config.yaml
model: "spectrogram autoencoder"
dataset: "songs of 200 made-up bird species, synthesised, often over outdoor noise"
input: "log_mel"
bottleneck: "plain"
encoder_mlp_ratio: 2
encoder_width: 192
decoder_activation: "silu"
decoder_attention: false
decoder_upsampling: "nearest_conv"
residual_init: "scaled_by_depth"
learning_rate: 0.002
batch_size: 128
weight_decay: 0.2
Rows from block 0 of the decoder of a small spectrogram autoencoder, named by matrix and row number. Each number is 128 + 24 x the weight over its row's rms, rounded and kept within 0 to 255. All counts start at 0.
Before each channel's rows are labels from the 100 clips, of 14976, where the channel reaches its highest value: "top examples" is what is common among them. Only what is clearly more common there than usual is listed. The data: songs of 200 made-up bird species, synthesised, often over outdoor noise. In brackets: how many of the 100.
# conv: 3x3 conv (decoder.mid.0.conv.weight, 192x192x3x3, each kernel summed), inputs 0-47

top examples: downsweep (74); first syllable: downsweep (54)
conv.103 [115 117 183 128 103 133 115 101 153 186 131 116 112 135  90 144 111 109 128 146 132 137 143 155 119 125 121  53 124  92 136  85 122 122 179 111 140 134 105 100 163 127 165 146 111 131 106  55]

top examples: dip (43); first syllable: dip (30)
conv.104 [117 157 193 139 104 152 133  91 126 187 183 105 137 127 203 156 141 117 104 115  94 116 110 105 128 118 124 103 115 134 113 118  98 120 157 129 139 118 124  97 161 150 132 138 128 112 157 107]

top examples: rich in harmonics (63); steady whistle (54); first syllable: steady whistle (41); buzz (37)
conv.64 [119 132 131 119 148 136 115 135 145 126  86 124 136 125 141 100 124 128 135 126 172 122 120 157 141 143 136 149 126  95 132 108 138 124 123 149  69 110 125 158 114 134 153 138 115 137 146  91]

top examples: high song (81); upsweep (70); rich in harmonics (69); first syllable: upsweep (35)
conv.146 [116 135 117 125 123 162 129 109 125 144 129 112 151 129 139 160 114 138 114 140  96 149 131 129 141 119 145  73 138 136 135 130 146 144 175 131 162 124 115 100 162 103 140 150 112 139 115  68]

top examples: pitch: middle (65); downsweep (52)
conv.35 [165 153 102 113  95  82 100 120 126 107 103  77 155 162 161 135 131 133 112 123 128 127 126 110 147 165 136 112 115 167 148 167 104 111 179 129 148 148 113 147  98 136 120 149 150 113 123 160]

top examples: clipping (40); text has "clipped" (40); mains hum (29)
conv.128 [153 164 112 156 168  90 145 148  96 133 144  73 136 152 154 126 153 127 113 107 139 108 126  90 127  33 121 147  71 156 117 133 125  94 111 142  71 136 163 142 111 144 117 137 130 125 156 145]

top examples: mains hum (25)
conv.66 [136 119 113 126 136 139 128 140 123 105 126 128 135 117 107 129 109 143 132 125 151 121 131 114 128 253 125 149 122 132 117 123 134 140 141 139 122 134 132 143 110 143 132 120 125 130 126 151]

top examples: warble (52); buzz (43); first syllable: buzz (31)
conv.131 [126 163  80 150 197 134 125 133 101 169 141  63 154 121 152  95 182 151  77 114 130 116 138  98 148  78 127 196  79 136 103 134 105 118 111 120  74 169 144 137 125 119 127 135 140 132 133 155]

top examples: high song (85); rich in harmonics (62); upsweep (47); arch (42)
conv.71 [134 136 117 145 169 153 114 139 110 170 129  75 160 160 150 131 145 141  93 139 134 114 165  85 121 102 148 180 108 148 117 142 122 122 124 130 123 111 142 130 137 107 134 133 123 125 143 123]

top examples: dip (43); first syllable: dip (33)
conv.95 [106 150 154 143  83 132 119  86 113 127 141 114 164 131 106 101 100  99 116 115 122 147 126 144 124 135 116 131 127 191 174 142 116 136 112 101 131 115 144 117 108 143 130 130 131 150 112 154]

top examples: dip (36)
conv.162 [122 125  82 134 126 116 123 145 126  56 113 126 162 132  94  97 135 122 140 121 165 115 141  95 144 123 113 204 115 124 156 146 130 138 130 122 104 124 108 177 109 118  88 133 106 133 118 200]

top examples: clipping (32); text has "clipped" (32)
conv.145 [138 156  94 129 176 175 131 139 101 144 138  97 144 120 148 130 138 182  96 129 131 110 134 118 123 112 118 205  79 127 111 159  95  99 118 134  87 164 134 121 151 133 109 157 142 121 170 155]

top examples: rich in harmonics (64); arch (52); first syllable: arch (38); mains hum (27)
conv.130 [150 150 127 130 148 101  94 110 121 149 114 121 118  97 137 123 148 118 147 121  98 117 141 119 165 154 132 173 138 109  98 146 105 127 115 122  98 169 150 149 126 128 141 124 145 162 140 148]

top examples: high song (65); dip (45); arch (44); first syllable: dip (32)
conv.50 [ 82 125 117 113 107 167  74 163 163  89 123 148 170 101 159 129 119  99 128 139 110 132 117 155 137 119 139 123 136 119 105 122 153 112 117 112 130 133 119 122 121 100 150 117 114 150  87 153]

top examples: upsweep (78); rich in harmonics (72); high song (57); first syllable: upsweep (52)
conv.67 [122 124 190 122 126 170 124 136 147 218 112 148 106  93 127 116 102 118 124 107 100 111 123 137 132 128 137 132 121 134 125  70  91 103 110 160 122 121 125  85 178 119 140 137 129 103 157  49]

top examples: click (52); fast repeats (48); first syllable: click (28)
conv.120 [129  74 102 102 196 126  97 144 132  79 126 178 152 151 118  88 156 136 134 123 192 136 138 133 143 121 127 178 123 145  97 114 101 125 124 163 147 147 141 135 138 102 104 133 137 117 135 157]

top examples: harsh note (55); first syllable: harsh note (28)
conv.125 [111 122 130 123 141 114 114  98 142 103 115 130 105 144 105 116 145 107 135 130 159 138 123 164 121   9 138 117 154 129 129 106 162 139 105 122 121 100 132 116 134 133 135 107 116 143 116  99]

top examples: upsweep (63); first syllable: upsweep (45)
conv.75 [120 154 102 159  91  91 129 108 133  96 102 104 126  96 117 129 139 134 127 127 139 146 141 124 103 110 139  96 158  57 113 186 155 125 156 103 103 108 112 152 100 125 143 123 141 143 114 140]

top examples: fast repeats (47)
conv.61 [152  86 116 109  71 171 145 134 133 132 108 172 142 108 141 153  85 178 144 133 110 134 106 129 120 162 111 128 134 102 120 154 127 154 162 119 163 107 119 151 124 136 121 110 145  99 147 163]

top examples: rich in harmonics (69); upsweep (55); first syllable: upsweep (41); dip (36)
conv.54 [152 152  70 139 152  96 133 129 124 111 137  93 109 155 100 145 124 133 127 137 182 142 122 128 119 125 120 159  98 111 136 154 161 152 113 108 109 116 140 160 109 150 117 112 123 118 118 152]

top examples: high song (50); dip (45); first syllable: dip (39)
conv.76 [129 127 118 131 162 161 134 138  99 132 166 129 145 137 139 101 122 136 106 119 112 146 119  87  93 134 163 147 115 154 160 143 124 137 128 164 147  68 160 113 122 107 100 126 117 121 127 142]

top examples: arch (41)
conv.171 [125 123 133 130 156 114 126 130 130 121 129 111 117 179 160 145 156 122 143 159 101 136 166 103 107 113 126 160 117 128 126 137 143 120 133 132  93 106 100 139 102 106 115 144  91 135  93 153]

top examples: fast repeats (55); high song (52); arch (44)
conv.16 [148 146  95 146 188 140 176 142 112  94 122 125 116 151 112 138 117 133 123 131 148 131 122 144 103 125 120 152 136 155 108 143 145 114 137 113 128 157 120  90 132 139 143 145 138 140 137 128]

top examples: mains hum (36)
conv.126 [140 133 115 100 141 167 110 113 119 108  97 166 145 111 117 126 153 123 154 142 130 140 110 144 134 218 140 160 146  90 116 125 120 139 148 140 136 132 136 117 108 123 121 113 127 128 125 135]

top examples: dip (37); first syllable: dip (28)
conv.96 [143 109  60 139 194 129 143 141 132 108 155 124 116 122  86 104 152 155  98 115 167 117 129 136 135 153 120 172 132 114 136 132 130 121 131 139 120 150 146 143 145 131  95 106 130 113 118 146]

top examples: warble (47); first syllable: warble (32); clipping (27); text has "clipped" (27)
conv.74 [149 129 107 128 148 178 148 117  89  82 115 153 154  91 136 146 117 125 151 138 110 133 124 132 118  12 135 162 153 127 135 122 160 144  97 126 149 125 133  96 103 124 138 110 128 129 124 157]

top examples: low song (69); thin (high-pass) (36)
conv.1 [106 120 128 122 101 132 116 143 157 161 126 134  97 117  99 160 125  84 146 123  91 143 127 136 125 189 130 119 150  97 154 122 156 172 163 109 140 101 102 122 149 129 119 110 117 119 108  94]

top examples: harsh note (44); first syllable: harsh note (29)
conv.148 [125 110 147 125  98  24 116 134 139 103 127 108  70 159  79 136 134  90 155 133 142 133 156 118 123  75 136  73 133 137 139 134 140 127  89 100 137 110 116 164 100 123 119 111 118 144 102 133]

top examples: high song (54); upsweep (47); first syllable: upsweep (32)
conv.190 [137 148 124 136 168 155 119 115 104 122 115  89 146 156 166 111 130 155 105 143 126 151 119 138 147 104 109  96 104 162 159 135 160 137 197 119 156 143 159 117 170 117 120 174 111 120 105 113]

top examples: fast repeats (49); arch (42); clipping (37); text has "clipped" (37)
conv.88 [125 143 105 132 215 101 126 135 117 142 141  55 148 163 117 103 164 134  93 137 158 126 130 131 138  70 126 143 113 152 120 137 117  87 113 145 102 164 139 101 135 128 128 147 129 143 104  90]

top examples: upsweep (78); first syllable: upsweep (61)
conv.163 [107 150 200 130 133 143 130 107 115 178 144  88  92 149 123 143 121 155 118 132 106 128 146 119 128 125 126  66 113 148 112  85 100 125  80  91 111 137 130 105 136 136 148 116 139 149 119  95]

top examples: pitch: middle (61); arch (47); first syllable: arch (32)
conv.191 [142 150 114 124 162 157 124 106  98 169 143 150 133 135 139 154 136 110 145 108 127 153 135 111 120 138 133 227 108 104 132  84 129 133  94 146  98 118 133 118 122 137  95 158 145 107 138 117]

top examples: low song (67); downsweep (66); first syllable: downsweep (48)
conv.58 [109 128 163 154  66 104 137  90 115 144 152 151 107 127 135 139 131 129 128 123 131 144 131 137 140 128 120  57 116 209  93 125 118 134 142 103 231 127 153 108 135 152 127 123 153 124 113 127]

top examples: rich in harmonics (80); low song (74); first syllable: steady whistle (37)
conv.154 [137 120 102 112  99  90 121 106 151  79  86 127 173 118 133 135 149 131 134 136 174 137 168  95 129 112 133 104 125 121 134 123 130 113 147 113 140 102 113 166  92 112 136 117 142 121  99 147]

top examples: warble (48); first syllable: warble (33)
conv.184 [129 104 121 127  98 139 128 159 129 110  89 176 144  87 140 102 117 137 135 132 144 123 135 153 124  50 115 154 122 116 125 150 126 135  86 129 139 127 105 150  91 121 126 120 125 110 129 168]

top examples: dip (58); first syllable: dip (38)
conv.139 [140 133 110 146 182  95 127 175 116  86 122  62 132 187 103 113 117 142 136 111 144 123 107 135 133  79 152 160 149 159 127 128 112  97 142 140 106 110 145 130 131 132 134 132 140 138 163 175]

top examples: dip (39)
conv.49 [122 145 155 147 133 184 115 134 137 133 103 136 150 117 152 136  75 143 127 138 108  96 123 144 112 128 138 178 156 122 111  93 131 137 110 112 105 106  93 108 108 124 180 141 112 154 133 100]

top examples: steady whistle (52)
conv.82 [154 122 164 149 117 101 145 119 119  93 137 113 138 160 159 140 111 122 136 135 117 118 123 111 150  50 118 108 123 178 143  94 155 106 109 156 130 117 136 139 129 129 159 177 125 139 129 116]

top examples: rich in harmonics (64); fast repeats (59); click (34)
conv.29 [128 144 133 116 141 100 123 168 120 122 126 130 124 112 135 105 151 128 130 131 129 113 114 105 128 117 126 193 122 194 122 169  95 136 140 131 107 144 133 135 102 127  98 103 128 129 129 172]

top examples: high song (49); dip (37)
conv.135 [150 126  97 135 126  64 166 118 137 100 121  94  98 171 124 158 146 161 111 128 123 118 123 110 116 117 107  68 103 130 121 180 115 135 130 168 174 145 119 110 138 128 108 141 124  93 163  94]

top examples: rich in harmonics (77); downsweep (62); steady whistle (58)
conv.68 [ 92 124 128 168 170 117 127 157 113 184 159 105 117 113 142 102 125 106  88 113 165 147  96 116 124 120  99 157 109 104 128 173  84 178 137 109 110 125 150 103 119 122 133 119 102 112 121 132]

top examples: click (55); first syllable: click (27)
conv.108 [137 104  67 105 189  84 114 145 112  85 107 145 158 135 110 104 155  87 121 116 178 129 113 156 128 130 151 117 169 208 147 137 138 123 132 137 171 130 122  91 114 121 102 120 121 105 121 178]

top examples: downsweep (65); high song (51); arch (43); first syllable: downsweep (42)
conv.160 [136 150 158 133  61 103 136 117 119 133 143  98 128 133 200 169 127 119  89 121  80 122 144 111 145 175 109  97 101 186 151 149 129 150 140 135 146 149 137 120 129 120 128 125 105 131 125 131]

top examples: arch (41)
conv.158 [127 126 144 125 169 206 120 117 137 152 136 157 143 132 140 133 136 135 116 109 110 141 101 141 111 127 124 219 126 146  99 109 122 134 100 147 140 113 144  90 141 131 125 138 128 117 129 116]

top examples: steady whistle (53); first syllable: steady whistle (40)
conv.85 [131 159 129 141 148 125 159 152 139 167  99 126  84  82 100 123 129 129 131 116 125 112 123 130 110 121  97 211 128  52 137 136 151 128 116 118  78 139 132 138 133 147 143 143 119 152 120 137]

top examples: upsweep (75); rich in harmonics (69); high song (55); first syllable: upsweep (47)
conv.180 [118 104 136 121 136  93 129 117 149 102 147 118 118 137  89 128 121 105 119 122 164 131  88 155 129 138 147 110 150  54 119 107 144 154 109 106 101  92 142 141 108 130 146  91 131 113 144  92]

top examples: pitch: middle (73); rich in harmonics (64); first syllable: upsweep (40); first syllable: arch (25)
conv.156 [146 182 148 142 131 143 158 105 106 137 183 133  95 103 165 152 122 147 128 134 102 146 119 114 145  94 139 179 108 119 133 161 121 146  56 128 121 160 151 128 155 119 130 127 145 116 131 130]